{"n_mels": 64, "encoder_norm": "layernorm_no_bias", "encoder_shared_expert": false, "decoder_activation": "swiglu", "decoder_qk_norm": false, "decoder_inner_norm": false, "residual_init": "none", "max_steps": 15200}
Rows from expert 28 of block 5 of the audio encoder, named by matrix and row number. Rows with one number belong to one neuron. Each number is 50 + 15 x the weight over its row's rms, rounded and kept within 0 to 99. All counts start at 0. After the name is the row's rms in percent of the matrix's.
# up: expert up (encoder.blocks.5.mlp.up, 64x128x256), inputs 128-255
# down: expert down (encoder.blocks.5.mlp.down, 64x256x128, transposed), outputs 128-255
up.4 109:51 72 44 61 45 59 33 60 52 54 44 68 32 53 45 54 68 38 41 24 40 74 39 62 77 71 47 58 63 49 44 11 29 40 59 23 69 39 21 66 18 56 39 51 64 52 49 78 66 43 69 40 47 54 26 45 55 38 91 40 27 60 57 63 47 68 55 53 45 57 42 29 43 70 47 52 61 65 47 55 50 48 45 52 37 40 50 55 51 67 54 35 52 56 17 42 47 67 51 41 38 56 38 48 43 34 48 56 43 45 27 55 50 44 25 30 33 71 19 52 68 45 31 75 48 44 45 46
down.4 118:71 59 49 39 55 54 28 46 58 45 26 55 52 44 47 44 68 43 28 34 35 39 42 44 54 54 27 59 55 50 46 48 33 55 55 43 51 45 76 74 59 71 60 47 38 57 37 62 22 57 58 51 74 31 35 63 38 55 32 89 38 46 39 61 45 36 44 62 62 63 73 58 49 51 49 52 45 44 52 44 58 53 49 42 51 30 41 67 25 29 57 62 43 50 48 22 49 47 42 41 71 74 39 33 54 43 25 57 71 73 51 37 46 44 68 22 39 68 43 37 46 74 51 71 52 70 52 86
up.5 098:26 55 54 47 33 52 38 56 62 34 24 52 63 60 31 61 49 40 53 47 40 53 53 51 32 54 36 55 49 23 60 53 39 63 44 69 47 53 65 40 60 51 37 48 44 85 62 54 41 65 34 57 47 53 44 63 46 64 43 47 56 21 54 60 65 20 48 65 52 79 18 43 67 33 70 46 45 41 36 36 68 50 73 65 49 65 58 43 61 34 43 93 40 56 72 51 37 30 68 52 67 40 34 62 60 52 58 60 48 40 74 55 79 54 47 33 46 58 36 49 56 57 60 68 46 53 45 64
down.5 101:77 50 55 33 26 62 48 37 45 51 70 44 29 51 50 52 63 55 51 67 46 74 61 52 71 38 44 74 67 54 26 51 48 77 56 75 60 45 45 71 69 65 38 56 47 42 48 39 39 47 40 50 57 59 30 51 64 86 22 54 19 49 63 30 34 40 50 67 19 27 76 33 54 48 57 56 38 47 47 41 49 45 44 48 42 45 77 44 26 33 64 65 22 73 44 46 51 48 43 52 63 57 56 57 57 69 65 32 56 39 36 58 65 39 43 68 25 36 51 79 75 48 40 42 47 34 41 52
up.6 097:36 29 50 31 24 78 76 44 59 24 35 41 27 66 66 59 67 44 38 53 62 45 59 43 45 52 31 59 59 45 56 57 49 87 74 81 57 46 58 50 47 58 57 39 29 77 49 51 35 49 65 39 42 53 21 51 90 52 79 49 25 54 46 35 29 44 23 32 58 35 23 62 39 72 37 34 44 35 46 59 18 73 63 50 66 47 42 58 52 53 74 23 76 43 36 51 29 67 46 23 53 47 23 44 53 44 60 68 53 43 66 52 40 66 72 49 37 66 40 68 28 48 48 42 26 59 41 34
down.6 099:59 63 20 48 73 34 62 56 70 42 35 41 86 61 63 53 48 43 51 43 45 37 58 46 55 52 68 07 54 40 39 55 37 59 10 32 53 64 76 13 82 20 25 52 52 38 85 61 32 12 27 52 55 58 42 46 57 21 64 70 13 58 49 48 69 68 70 52 41 56 32 61 73 57 36 43 37 40 53 61 49 45 45 22 51 74 41 68 41 46 43 54 38 57 69 30 46 58 44 44 42 32 63 56 41 50 56 61 58 65 49 37 67 18 55 53 48 57 27 78 43 50 46 62 45 67 61 15
up.7 107:68 45 73 17 39 15 46 70 72 62 65 66 48 52 56 39 68 52 18 77 63 60 56 62 57 36 64 53 64 62 33 39 45 59 32 64 35 37 38 59 51 67 64 41 64 47 37 53 36 41 46 49 55 65 60 53 41 60 61 58 69 70 30 45 22 14 73 58 52 64 57 50 32 34 74 46 56 54 73 74 55 56 58 63 69 53 61 36 69 58 45 41 68 77 31 66 24 23 51 67 61 74 39 54 68 52 38 55 59 23 57 41 69 70 53 48 52 60 47 42 33 60 69 21 48 60 64 43
down.7 102:62 58 26 61 47 62 76 50 32 56 63 75 47 53 75 51 36 52 61 28 52 26 36 48 23 22 13 33 41 63 51 46 54 58 57 61 31 58 51 74 72 44 55 73 64 51 58 54 27 40 54 50 43 56 45 35 56 74 63 59 33 56 60 27 31 38 28 33 68 74 67 60 54 57 46 48 48 61 52 50 63 52 57 54 47 64 54 63 41 71 50 30 60 54 58 37 59 35 79 35 39 44 39 57 42 31 67 81 72 71 61 68 19 86 11 40 36 45 40 52 38 54 23 66 72 68 43 56
up.8 099:40 79 55 40 47 61 27 35 49 21 29 37 51 43 71 69 43 09 60 39 49 70 47 25 43 53 82 43 59 84 68 25 56 69 78 43 63 67 66 50 62 30 54 50 77 53 35 54 54 50 45 56 77 38 71 52 62 46 49 57 53 44 52 34 56 67 60 71 27 49 73 67 10 47 50 12 52 38 87 53 52 46 60 49 75 51 62 60 34 51 45 66 37 78 51 51 41 57 50 62 63 48 51 65 51 29 32 34 33 50 31 45 41 43 40 53 51 56 61 43 43 51 58 59 55 37 33 68
down.8 097:64 60 31 44 45 55 17 42 47 40 36 71 83 65 47 51 41 48 63 59 52 38 20 69 49 38 53 19 44 30 46 55 52 23 43 43 56 35 37 45 60 47 34 48 61 52 85 74 37 55 79 53 59 90 66 40 66 54 29 52 51 63 39 51 70 44 46 52 51 28 27 35 69 56 63 46 34 37 65 62 51 56 50 50 66 52 54 75 07 47 40 42 44 53 74 62 60 38 26 45 40 39 70 58 91 48 43 72 56 39 27 53 60 37 69 67 40 45 27 83 57 52 45 31 39 77 42 71
up.9 097:37 48 57 71 43 38 51 63 67 40 59 57 43 39 70 53 36 37 35 65 46 32 59 34 32 53 66 56 63 64 63 75 53 53 67 76 56 45 56 24 44 29 32 40 42 48 62 51 94 77 62 47 46 47 32 40 47 92 69 42 62 57 50 48 52 54 63 68 32 57 45 76 54 39 47 08 37 48 59 50 53 39 56 48 60 46 45 41 67 70 65 63 99 55 24 58 47 42 60 40 46 67 39 38 39 29 56 37 51 38 46 20 48 50 37 47 44 55 64 68 52 76 45 42 34 65 56 40
down.9 089:47 48 44 60 45 58 58 61 43 76 68 56 53 42 64 39 61 55 37 85 47 37 55 39 44 50 61 61 47 20 44 62 54 57 65 43 32 32 26 29 87 47 67 24 43 31 36 57 45 49 66 46 46 62 28 56 33 49 32 61 43 40 50 38 55 60 32 31 46 24 37 45 64 29 34 56 29 59 35 49 53 58 51 48 33 67 53 38 45 55 36 43 18 47 60 71 33 54 42 69 79 62 56 33 56 42 64 45 27 38 27 51 62 69 89 63 61 54 37 44 41 43 49 60 61 29 33 42
up.10 100:69 58 41 37 44 58 32 35 39 70 64 50 48 54 28 56 32 52 62 75 59 52 49 81 29 69 47 57 50 55 50 47 43 71 55 70 60 42 60 41 58 56 84 51 54 47 52 24 37 61 41 61 32 50 37 52 38 74 76 51 52 51 54 35 51 69 18 55 48 58 44 47 28 16 64 77 49 47 20 65 47 49 51 20 43 59 47 39 26 79 50 53 76 67 45 42 26 38 39 47 48 57 55 54 28 52 40 42 62 40 79 61 55 56 55 54 59 23 47 48 23 60 48 47 25 67 46 89
down.10 095:53 54 36 36 74 38 36 19 31 55 67 59 44 46 56 32 46 38 17 66 51 69 48 50 84 56 45 64 57 57 60 53 36 68 59 68 39 61 77 53 58 53 65 56 36 39 89 57 99 64 49 52 32 27 50 36 35 46 38 67 73 41 48 42 70 58 66 47 82 63 64 34 68 54 71 30 47 54 50 43 31 37 49 39 52 42 67 47 24 29 40 52 69 56 57 54 52 43 51 44 58 74 48 58 39 10 91 65 64 66 51 56 45 57 36 54 27 57 33 75 46 77 44 60 52 50 42 32
up.11 097:51 38 59 63 39 61 69 42 40 44 55 52 40 48 35 36 54 83 23 52 56 64 29 39 31 37 23 36 42 60 42 29 18 38 32 39 30 28 69 43 56 19 31 33 59 53 39 72 57 44 46 61 45 39 67 68 79 65 62 71 61 54 59 48 58 42 35 29 55 59 77 36 59 53 67 47 38 64 51 35 54 24 47 64 29 38 60 62 65 21 71 55 72 53 43 41 68 50 10 74 40 41 37 45 35 35 38 43 72 47 50 45 71 45 47 58 51 26 32 45 33 18 29 59 36 69 71 55
down.11 098:17 63 89 57 34 56 39 50 47 62 49 74 66 57 48 48 55 75 65 22 55 57 43 36 82 65 65 23 44 72 55 40 71 42 69 61 53 76 73 57 46 52 55 66 55 33 38 57 35 63 50 34 51 47 53 59 23 33 61 71 63 26 16 67 59 45 45 32 50 53 62 63 58 38 65 56 58 60 46 57 53 59 47 60 28 54 54 51 45 50 19 75 60 46 41 54 26 29 64 43 30 69 53 54 49 39 58 71 35 55 76 79 22 51 62 55 23 42 37 64 48 48 66 80 52 47 38 58
up.12 095:80 53 58 50 69 42 51 61 79 39 77 68 38 31 53 70 46 55 34 55 43 52 37 26 45 66 50 51 34 67 67 53 34 17 56 60 60 63 60 58 57 18 46 65 53 71 53 50 51 74 40 64 51 75 43 66 43 38 45 35 45 66 57 66 47 81 45 42 44 71 18 22 37 67 37 68 61 55 31 32 62 68 53 55 55 20 59 57 91 60 38 09 28 42 66 64 56 38 77 70 47 39 32 58 48 37 41 48 65 66 10 72 51 31 44 37 61 58 45 52 52 27 48 62 55 45 26 39
down.12 106:46 37 43 61 56 44 54 72 71 39 66 44 23 29 48 52 63 53 72 65 38 68 59 69 32 45 71 62 48 72 72 66 37 81 74 91 24 93 54 51 60 42 32 39 43 32 50 50 36 63 13 49 45 45 55 42 46 50 78 55 36 36 22 37 84 29 48 64 65 31 33 38 49 55 64 46 56 53 41 55 47 47 61 66 47 50 33 88 39 52 45 58 37 29 37 33 41 28 23 42 59 56 36 79 56 52 69 54 57 84 54 56 40 26 65 61 44 73 65 42 58 71 59 64 61 57 46 34
up.13 103:53 47 50 77 32 35 27 57 68 28 35 56 29 41 82 52 28 49 25 63 62 51 57 64 57 67 44 50 48 35 70 47 32 87 52 69 57 29 38 48 93 33 32 81 49 35 36 75 36 75 32 43 56 56 36 22 44 36 55 67 48 48 40 54 86 60 63 48 79 69 45 47 48 51 29 52 50 64 60 68 39 54 56 62 39 23 59 36 40 40 29 32 44 31 42 61 48 40 51 37 68 42 25 61 31 63 56 62 29 31 28 33 68 35 72 66 65 56 57 69 64 37 47 53 44 65 36 55
down.13 106:35 55 63 25 54 55 25 63 56 51 41 22 54 54 50 58 51 53 41 78 38 69 55 80 59 70 85 79 69 25 46 53 66 47 29 46 50 34 29 18 41 37 57 38 50 75 27 53 47 35 40 63 82 50 57 52 48 54 61 97 11 63 58 54 51 53 43 69 60 46 44 36 63 53 33 47 24 54 42 43 38 42 56 61 49 45 69 32 27 58 38 65 27 41 54 51 49 55 48 45 35 54 51 58 74 33 51 28 34 32 34 35 56 53 51 53 56 08 41 79 49 33 71 44 53 43 53 65
up.14 094:37 29 48 44 47 24 22 34 41 53 72 55 56 48 12 39 41 49 41 21 70 70 50 33 53 67 45 57 40 59 39 47 67 76 29 64 29 65 22 29 23 50 37 33 53 46 79 22 34 54 57 45 40 27 31 85 44 45 48 25 38 64 46 74 48 52 78 47 40 38 33 65 41 41 63 46 76 44 44 41 37 44 48 45 33 46 37 56 33 61 69 51 71 48 59 57 47 61 53 71 54 61 58 57 77 59 63 42 26 29 72 32 81 33 54 61 63 45 46 52 49 66 31 62 64 39 98 68
down.14 091:18 50 49 67 22 60 19 47 60 31 44 46 25 37 62 55 55 42 45 68 38 62 67 46 59 37 64 59 56 53 60 59 40 47 74 48 64 35 34 56 56 49 42 59 34 21 56 55 37 17 49 43 43 73 46 46 46 32 37 19 66 45 35 47 47 51 84 54 74 62 55 60 31 47 35 45 46 38 50 51 44 40 60 55 39 41 36 47 59 59 39 69 07 33 38 26 44 37 44 24 58 52 59 29 38 44 61 52 06 63 48 71 58 37 43 91 51 39 70 78 44 52 81 16 62 50 55 59
up.15 071:39 45 29 53 53 30 42 76 45 35 34 64 49 48 58 36 56 47 51 90 58 59 60 31 51 62 60 42 74 38 72 74 35 37 53 42 27 38 63 92 38 68 65 41 56 53 71 52 52 27 58 63 49 46 29 36 54 52 71 54 44 42 57 57 86 63 42 56 41 73 63 52 85 50 48 69 58 54 44 46 43 61 42 63 61 68 46 33 56 31 70 43 49 08 44 50 55 45 54 52 55 59 13 37 68 47 53 56 37 45 22 49 73 32 41 21 20 42 67 90 62 66 39 44 54 78 72 34
down.15 067:38 50 77 74 65 80 43 54 47 51 59 30 63 44 38 54 43 57 35 26 63 51 80 29 29 52 85 61 45 49 62 44 84 45 88 37 53 42 88 42 65 29 42 57 27 74 47 68 11 47 54 40 52 73 49 47 70 67 64 40 49 33 52 24 46 46 39 67 56 50 95 53 28 15 41 47 61 41 56 59 46 58 49 38 33 35 36 50 37 55 42 45 66 40 51 35 65 52 45 61 70 33 40 46 64 41 55 34 79 57 58 47 32 46 62 59 52 62 26 50 23 53 61 40 45 78 43 58
up.16 099:38 48 70 45 53 44 46 50 63 52 63 89 64 49 42 34 47 36 35 95 46 35 92 46 45 61 39 42 47 60 56 71 55 41 40 77 40 38 39 55 70 43 27 28 63 31 74 41 74 44 70 68 36 56 39 71 51 46 34 41 39 70 62 63 38 53 70 45 32 48 27 67 67 34 40 61 74 49 34 48 26 49 37 27 36 50 48 52 53 42 42 78 27 57 51 51 42 37 44 50 41 62 54 06 52 37 76 33 53 52 63 73 72 36 29 33 72 71 46 19 55 38 51 30 25 38 84 28
down.16 103:39 69 65 43 39 45 43 54 36 52 50 80 43 38 47 47 57 41 36 45 68 48 60 38 70 74 47 42 45 18 36 54 48 56 67 31 57 34 42 53 44 46 45 51 60 49 67 56 71 74 43 47 56 45 42 51 33 39 46 34 17 60 46 40 53 51 35 26 37 56 36 32 65 31 36 71 44 51 37 47 27 48 36 49 43 26 75 48 33 47 66 38 50 55 27 61 64 29 26 71 49 54 25 29 54 69 56 39 20 59 51 30 40 59 80 35 57 53 46 15 69 37 65 68 47 91 65 92
up.17 092:49 45 42 60 45 49 69 76 40 50 56 47 51 76 51 41 56 58 57 45 44 54 63 82 35 40 46 44 44 69 67 53 45 44 54 27 78 83 33 14 39 36 42 58 32 34 58 59 42 45 60 28 41 43 35 50 79 20 42 53 50 24 34 26 34 74 83 39 45 27 31 83 46 56 29 68 35 44 35 53 60 49 31 63 53 33 36 61 52 60 33 31 42 43 40 66 34 65 33 63 64 35 39 57 46 44 36 68 61 43 61 62 38 46 59 73 21 71 36 47 52 40 70 60 43 48 44 37
down.17 099:63 59 28 52 50 56 65 50 49 45 47 46 20 50 67 49 64 51 37 46 16 72 64 73 51 58 41 69 38 33 64 57 30 55 82 07 67 34 49 62 17 55 50 79 67 34 75 50 29 50 31 41 52 67 40 44 59 27 40 39 63 28 39 69 47 60 49 58 57 62 60 42 66 54 25 37 39 53 67 53 47 53 48 54 29 56 74 35 42 49 28 26 17 38 46 47 39 48 63 21 69 59 15 71 37 70 51 54 37 47 25 65 53 42 41 70 57 44 70 64 52 55 47 40 51 54 59 48
up.18 103:77 51 60 34 70 46 50 57 56 22 34 40 55 47 49 56 41 75 56 55 70 43 54 42 53 85 60 52 34 41 42 37 43 24 72 14 56 47 43 76 52 40 19 62 60 46 36 17 65 54 34 26 77 60 64 71 37 54 65 51 65 23 59 86 68 45 52 59 71 45 46 53 65 68 62 54 61 74 36 26 77 43 59 51 79 64 46 51 37 60 38 71 53 36 54 29 62 54 50 37 45 48 46 51 36 41 29 68 50 11 64 24 46 69 41 56 64 51 85 49 34 61 72 50 60 49 60 58
down.18 104:46 71 37 74 50 62 12 39 58 52 48 44 45 52 41 37 57 60 58 65 27 55 66 78 54 53 66 68 40 50 53 61 68 74 65 32 41 46 77 36 50 62 40 50 41 92 37 30 37 51 42 43 41 38 57 50 33 50 18 53 84 53 37 47 32 48 54 81 45 77 44 30 63 59 72 68 60 38 25 50 47 58 54 68 28 35 41 37 74 61 22 60 69 60 54 50 69 48 35 57 35 41 69 55 50 38 59 67 56 34 58 74 50 61 52 56 35 44 49 52 52 29 49 24 46 52 49 51
up.19 107:60 45 49 57 17 25 58 53 59 30 47 62 42 51 70 58 62 50 35 37 68 61 50 45 42 56 51 56 75 24 52 54 87 63 63 64 71 50 64 87 60 25 38 63 53 35 31 51 22 47 66 29 64 32 35 52 69 42 61 33 35 51 48 51 31 68 72 55 31 73 36 29 48 70 33 31 36 52 75 56 21 58 74 51 61 50 61 33 28 51 81 45 27 45 30 48 62 36 52 42 48 38 55 44 64 37 34 43 34 61 28 53 36 40 41 44 61 67 43 33 49 82 58 49 33 40 81 43
down.19 098:46 45 49 53 51 62 75 61 44 70 53 49 48 64 61 63 57 41 54 37 53 41 34 45 48 50 21 38 55 32 40 74 54 65 48 33 46 60 31 42 39 49 58 24 34 78 62 41 23 50 58 75 68 54 60 61 39 31 65 61 35 62 36 70 27 35 36 35 54 55 20 57 46 49 28 39 69 45 45 58 55 57 55 36 29 51 41 67 49 35 52 63 50 43 35 82 45 60 34 43 50 24 53 64 63 59 45 54 39 27 57 33 61 35 57 35 65 68 87 22 76 57 70 55 41 46 44 81
up.20 095:70 53 47 35 31 56 66 50 67 55 35 42 39 50 74 44 50 34 60 58 57 45 76 69 40 51 58 24 54 26 57 60 39 10 40 43 23 63 48 40 59 37 75 23 37 55 12 57 64 56 48 34 52 45 19 42 65 68 54 32 46 16 44 42 63 40 47 32 32 29 45 58 66 82 53 45 39 67 44 56 55 47 68 66 33 63 83 65 42 28 27 58 48 59 74 60 56 05 41 60 63 60 65 34 39 60 64 44 37 74 47 53 40 37 56 54 52 60 71 60 55 41 44 23 39 39 44 41
down.20 097:42 46 52 58 35 49 35 58 63 46 51 48 70 52 49 35 68 55 42 37 29 37 54 61 43 90 67 63 55 87 58 47 45 62 59 47 66 45 17 33 44 50 34 43 50 28 41 46 45 65 53 47 55 54 49 62 45 56 87 44 45 50 56 66 55 40 60 35 44 54 44 39 58 37 36 40 33 50 50 54 58 72 57 30 68 61 29 57 52 40 32 70 31 19 59 50 59 72 52 36 50 45 63 75 61 38 68 55 57 29 70 45 53 99 52 28 61 65 49 49 32 57 49 69 67 64 40 10
up.21 093:64 64 52 47 60 60 75 27 63 67 58 44 63 45 72 38 69 54 43 40 62 30 64 64 55 76 30 38 68 35 37 46 84 51 54 35 51 36 41 56 61 42 69 27 69 26 47 57 72 35 72 52 32 45 65 41 37 48 57 61 52 42 38 64 34 44 54 51 50 41 58 34 31 46 55 67 36 67 55 54 54 59 52 53 47 58 57 36 43 67 42 50 48 30 40 57 52 80 40 50 76 23 49 91 12 51 48 55 63 39 29 46 42 33 43 45 51 55 38 74 41 56 38 57 61 63 33 61
down.21 098:42 64 55 29 84 51 60 75 52 54 52 43 46 56 53 42 46 51 62 36 45 53 83 61 51 58 39 39 37 65 56 21 74 60 38 73 56 85 88 49 31 42 36 54 43 62 71 66 79 39 53 59 54 61 19 45 57 44 78 43 59 39 39 27 60 31 28 53 29 43 53 43 42 53 27 39 53 46 46 49 44 48 71 62 40 52 39 42 82 73 38 59 26 53 76 59 54 41 36 59 39 84 59 61 44 61 43 44 46 51 74 25 55 48 43 72 32 63 45 46 33 52 51 47 42 40 25 66
up.22 098:71 39 40 69 52 55 31 61 40 65 49 26 29 52 79 67 66 65 41 58 61 40 34 52 65 46 49 65 44 52 74 48 55 75 54 50 45 26 48 47 30 33 48 29 45 65 53 59 61 29 28 47 43 62 47 61 52 34 65 46 67 51 52 29 40 73 47 55 44 59 67 51 66 58 54 35 27 32 39 52 56 58 60 34 71 58 52 50 50 40 46 53 26 54 58 59 22 19 54 35 64 69 53 50 66 47 74 72 21 36 66 37 60 37 26 34 47 29 53 49 73 32 51 34 47 47 35 55
down.22 100:09 45 65 42 47 54 44 50 51 39 36 54 45 52 56 51 55 47 25 44 58 46 42 46 61 50 48 65 57 72 46 36 51 70 34 53 41 63 53 61 56 42 66 49 65 41 87 60 72 45 50 45 35 38 64 62 73 79 29 59 50 68 54 39 63 74 33 55 34 33 55 39 77 50 56 35 31 48 53 52 49 39 52 25 52 69 64 46 63 50 64 59 44 49 45 60 66 64 66 70 44 28 39 45 95 36 42 28 30 00 70 54 88 80 77 44 37 45 73 52 38 36 56 61 89 66 55 31
up.23 098:76 46 77 71 50 33 61 63 41 33 55 71 51 33 54 54 31 36 28 62 55 09 40 52 72 37 63 49 54 64 43 41 19 26 21 40 74 10 54 60 76 43 48 38 47 84 32 52 40 53 47 33 44 59 81 34 38 48 41 25 55 43 38 57 65 66 48 70 73 36 50 38 48 44 50 50 74 48 74 57 51 42 64 53 71 41 37 42 46 74 08 72 43 58 80 61 75 47 49 35 48 52 52 71 83 48 73 66 34 55 33 51 33 74 53 40 37 58 53 53 34 49 55 40 70 31 39 51
down.23 100:57 60 36 53 27 53 34 34 41 43 59 53 42 33 34 32 74 73 38 66 66 66 50 38 52 69 00 61 35 45 53 66 47 55 40 30 67 40 26 44 34 44 35 30 59 58 26 61 31 49 48 66 40 31 35 39 88 44 55 47 84 62 67 57 41 40 48 43 35 49 20 39 38 49 69 51 54 56 48 36 33 48 64 59 33 33 31 61 45 48 55 53 79 66 28 59 40 54 62 37 81 51 45 33 53 46 65 53 41 48 38 61 54 48 59 41 29 64 50 70 44 55 70 42 48 72 51 43
up.24 098:50 45 58 75 59 76 44 43 71 74 69 50 33 49 44 40 50 59 52 54 24 76 25 33 61 60 38 40 48 62 45 46 57 42 27 56 52 58 71 68 51 36 66 42 33 54 75 64 25 65 66 71 54 49 75 76 40 43 62 75 60 44 67 50 55 30 59 55 30 52 56 62 51 52 48 24 47 53 54 63 52 42 61 23 52 57 32 71 24 63 34 31 77 49 30 54 35 53 41 39 65 49 47 30 59 53 33 61 22 33 58 62 48 59 26 34 39 57 33 58 48 41 29 44 91 62 13 49
down.24 107:48 48 71 49 55 61 26 71 63 67 55 31 54 40 36 43 38 52 62 32 50 41 48 61 52 57 45 39 30 64 68 69 36 31 24 35 53 50 59 51 64 62 78 36 41 75 65 41 36 66 23 50 49 70 87 55 62 76 53 68 60 37 35 55 99 42 37 41 29 63 56 41 60 55 47 64 55 45 64 49 47 28 36 63 39 56 42 52 59 35 52 40 59 81 46 48 23 37 50 36 41 54 42 63 38 38 39 51 62 23 43 64 45 64 40 46 54 49 69 49 43 38 53 32 40 69 34 36
up.25 091:59 36 54 52 31 46 81 39 40 42 75 39 49 59 43 82 52 53 53 20 60 53 55 55 45 47 50 47 50 43 73 51 37 55 25 38 47 56 31 51 49 39 32 76 73 40 68 39 36 30 58 52 44 50 51 48 57 48 53 72 29 40 38 46 33 34 56 65 53 42 38 58 58 63 52 57 74 18 74 53 44 81 36 55 57 69 56 56 61 42 45 69 70 51 12 68 47 57 58 47 52 37 89 44 67 36 61 31 82 49 45 80 60 74 16 54 44 46 74 50 47 44 42 61 62 76 71 72
down.25 083:61 55 45 53 80 43 69 54 44 56 42 46 46 52 43 52 14 62 69 29 40 62 25 45 50 39 33 64 42 57 52 33 37 50 28 54 74 48 74 35 84 46 72 51 43 62 83 28 60 60 56 50 31 62 42 60 56 46 29 54 45 31 46 47 52 35 54 33 38 86 52 33 30 49 53 45 72 43 58 57 58 67 49 69 52 61 64 76 43 69 43 53 66 59 67 67 55 54 52 35 35 70 81 46 60 57 34 38 55 68 54 49 44 23 35 64 68 43 58 70 77 52 36 43 38 50 52 90
up.26 094:51 29 76 35 51 67 47 66 24 46 45 66 54 52 51 23 68 46 38 69 63 38 37 28 71 66 48 36 40 61 32 41 72 62 58 62 53 55 53 68 35 59 65 35 82 52 34 36 54 47 67 57 50 51 27 70 64 56 54 57 39 45 40 44 45 44 52 48 51 63 63 53 53 48 48 72 66 72 61 48 32 58 43 48 70 11 51 33 68 42 42 22 54 42 60 33 62 35 56 57 61 27 79 44 63 42 43 71 60 43 45 42 41 38 52 33 39 45 42 52 38 57 58 55 66 51 42 48
down.26 107:40 65 79 34 41 68 52 24 51 56 76 50 44 48 45 55 46 63 51 29 31 51 31 46 43 48 47 60 48 68 46 44 53 44 02 05 33 59 50 46 26 56 57 48 47 52 66 72 47 29 50 38 44 73 54 45 69 56 60 33 44 54 86 37 29 40 43 64 53 29 35 72 40 54 77 41 44 50 39 48 49 41 49 39 24 51 49 72 18 70 49 46 43 69 48 62 44 56 58 53 37 71 41 52 62 68 68 41 87 50 40 44 70 41 51 28 63 66 38 50 52 33 50 22 84 10 61 38
up.27 099:54 41 58 45 70 61 38 45 68 62 27 45 09 38 47 61 43 53 53 57 63 36 35 37 57 50 55 35 45 58 61 69 41 44 77 71 66 48 42 70 39 21 37 45 61 72 57 44 41 49 82 38 59 60 53 46 44 28 57 46 41 56 67 71 31 45 34 81 38 58 40 39 50 56 73 58 70 55 59 50 23 28 68 39 44 45 22 53 11 58 40 66 45 56 48 64 45 23 49 26 31 51 61 40 24 28 64 48 65 42 68 29 46 36 51 47 49 63 60 30 66 48 77 44 75 57 50 71
down.27 102:32 55 74 29 35 45 76 50 46 58 60 57 49 60 62 44 58 48 56 61 35 68 35 69 44 71 55 49 24 21 55 34 42 59 34 37 51 72 39 62 44 63 52 47 55 55 62 64 49 53 62 49 45 56 55 51 29 49 23 40 80 51 64 36 60 45 59 53 57 28 10 55 78 57 60 43 60 39 54 47 43 50 36 33 42 56 54 62 40 57 52 50 46 62 20 45 47 37 73 45 45 78 46 76 30 24 44 43 36 71 86 59 57 59 38 27 38 54 67 48 80 77 55 54 71 44 57 59
up.28 096:68 69 38 78 24 54 24 45 53 29 76 41 35 41 29 44 45 41 55 55 42 54 64 35 31 44 32 55 64 62 54 52 22 23 32 41 59 24 44 28 67 38 61 32 49 57 54 61 62 22 79 52 54 74 25 62 64 80 43 78 57 59 35 69 71 74 62 37 63 17 46 58 61 34 30 61 63 49 61 22 50 55 37 50 55 40 53 64 52 44 56 76 80 55 73 64 47 28 47 82 69 67 66 60 29 19 57 57 58 41 53 52 43 60 38 41 35 36 60 50 61 24 71 31 75 28 44 40
down.28 092:32 55 59 59 45 49 42 65 54 51 67 46 60 30 48 41 62 54 48 85 40 51 40 35 56 35 63 90 50 46 63 43 59 68 79 43 52 25 33 47 67 62 15 56 53 44 46 64 52 33 45 47 30 43 80 43 64 67 47 43 58 37 55 57 57 58 53 47 09 60 49 52 46 58 60 48 40 70 42 56 57 33 47 40 72 47 35 44 37 34 32 38 56 26 34 26 54 13 61 52 61 59 45 50 16 56 47 58 67 39 50 51 55 54 78 69 51 34 44 35 68 46 61 43 54 46 36 63
up.29 103:43 46 49 48 53 38 59 49 48 58 63 44 58 26 59 49 53 47 57 52 61 34 39 26 68 77 59 74 70 36 69 43 36 41 38 15 64 49 56 57 63 64 55 73 47 59 55 56 63 91 78 97 46 45 42 52 51 37 21 37 61 35 66 54 20 75 55 62 55 45 71 48 70 59 67 41 71 48 48 36 53 37 08 40 74 46 61 46 58 73 61 56 61 64 73 45 44 64 49 37 16 60 42 60 38 35 26 36 68 31 56 60 57 48 66 44 41 70 60 79 64 59 34 69 27 17 73 46
down.29 104:39 44 46 57 59 50 77 22 04 50 63 59 30 55 28 37 47 56 39 59 37 38 62 56 49 46 88 55 52 59 54 32 62 72 64 40 53 58 61 35 38 79 56 68 21 48 37 51 35 61 22 24 39 51 37 44 59 60 39 81 21 59 61 85 59 25 46 49 71 63 41 80 35 47 57 53 36 64 57 48 46 53 51 56 67 52 44 45 70 13 43 42 46 42 62 50 59 55 24 68 49 78 50 53 58 51 61 52 33 55 79 57 49 53 25 61 67 82 54 63 32 56 50 36 56 85 45 53
up.30 105:43 43 52 45 36 29 66 70 29 35 51 47 63 32 47 76 50 74 33 43 49 48 49 44 75 25 55 45 08 75 44 37 59 57 59 56 56 34 68 59 84 29 49 55 35 48 62 83 40 59 30 54 61 30 48 51 29 71 70 48 42 51 59 57 50 36 35 77 47 32 38 21 48 41 59 58 33 53 48 84 24 79 41 47 52 58 55 63 30 59 42 61 34 37 29 41 61 66 48 51 49 55 59 44 72 50 52 74 37 46 40 53 63 41 48 27 69 64 33 47 52 58 48 37 41 48 52 29
down.30 099:16 66 44 52 27 48 45 49 37 62 42 66 59 38 58 40 24 40 35 59 48 40 49 58 58 60 52 61 67 55 49 61 35 51 50 55 24 40 59 64 58 43 70 54 56 38 39 52 36 24 41 42 73 62 65 44 60 46 39 51 80 75 75 38 46 32 28 35 58 46 45 54 52 43 44 49 40 52 45 54 43 41 61 59 58 41 43 37 46 40 54 60 34 82 43 54 45 44 71 52 51 47 66 70 68 44 33 50 51 49 31 30 37 38 47 44 38 38 42 59 54 61 87 50 28 48 53 87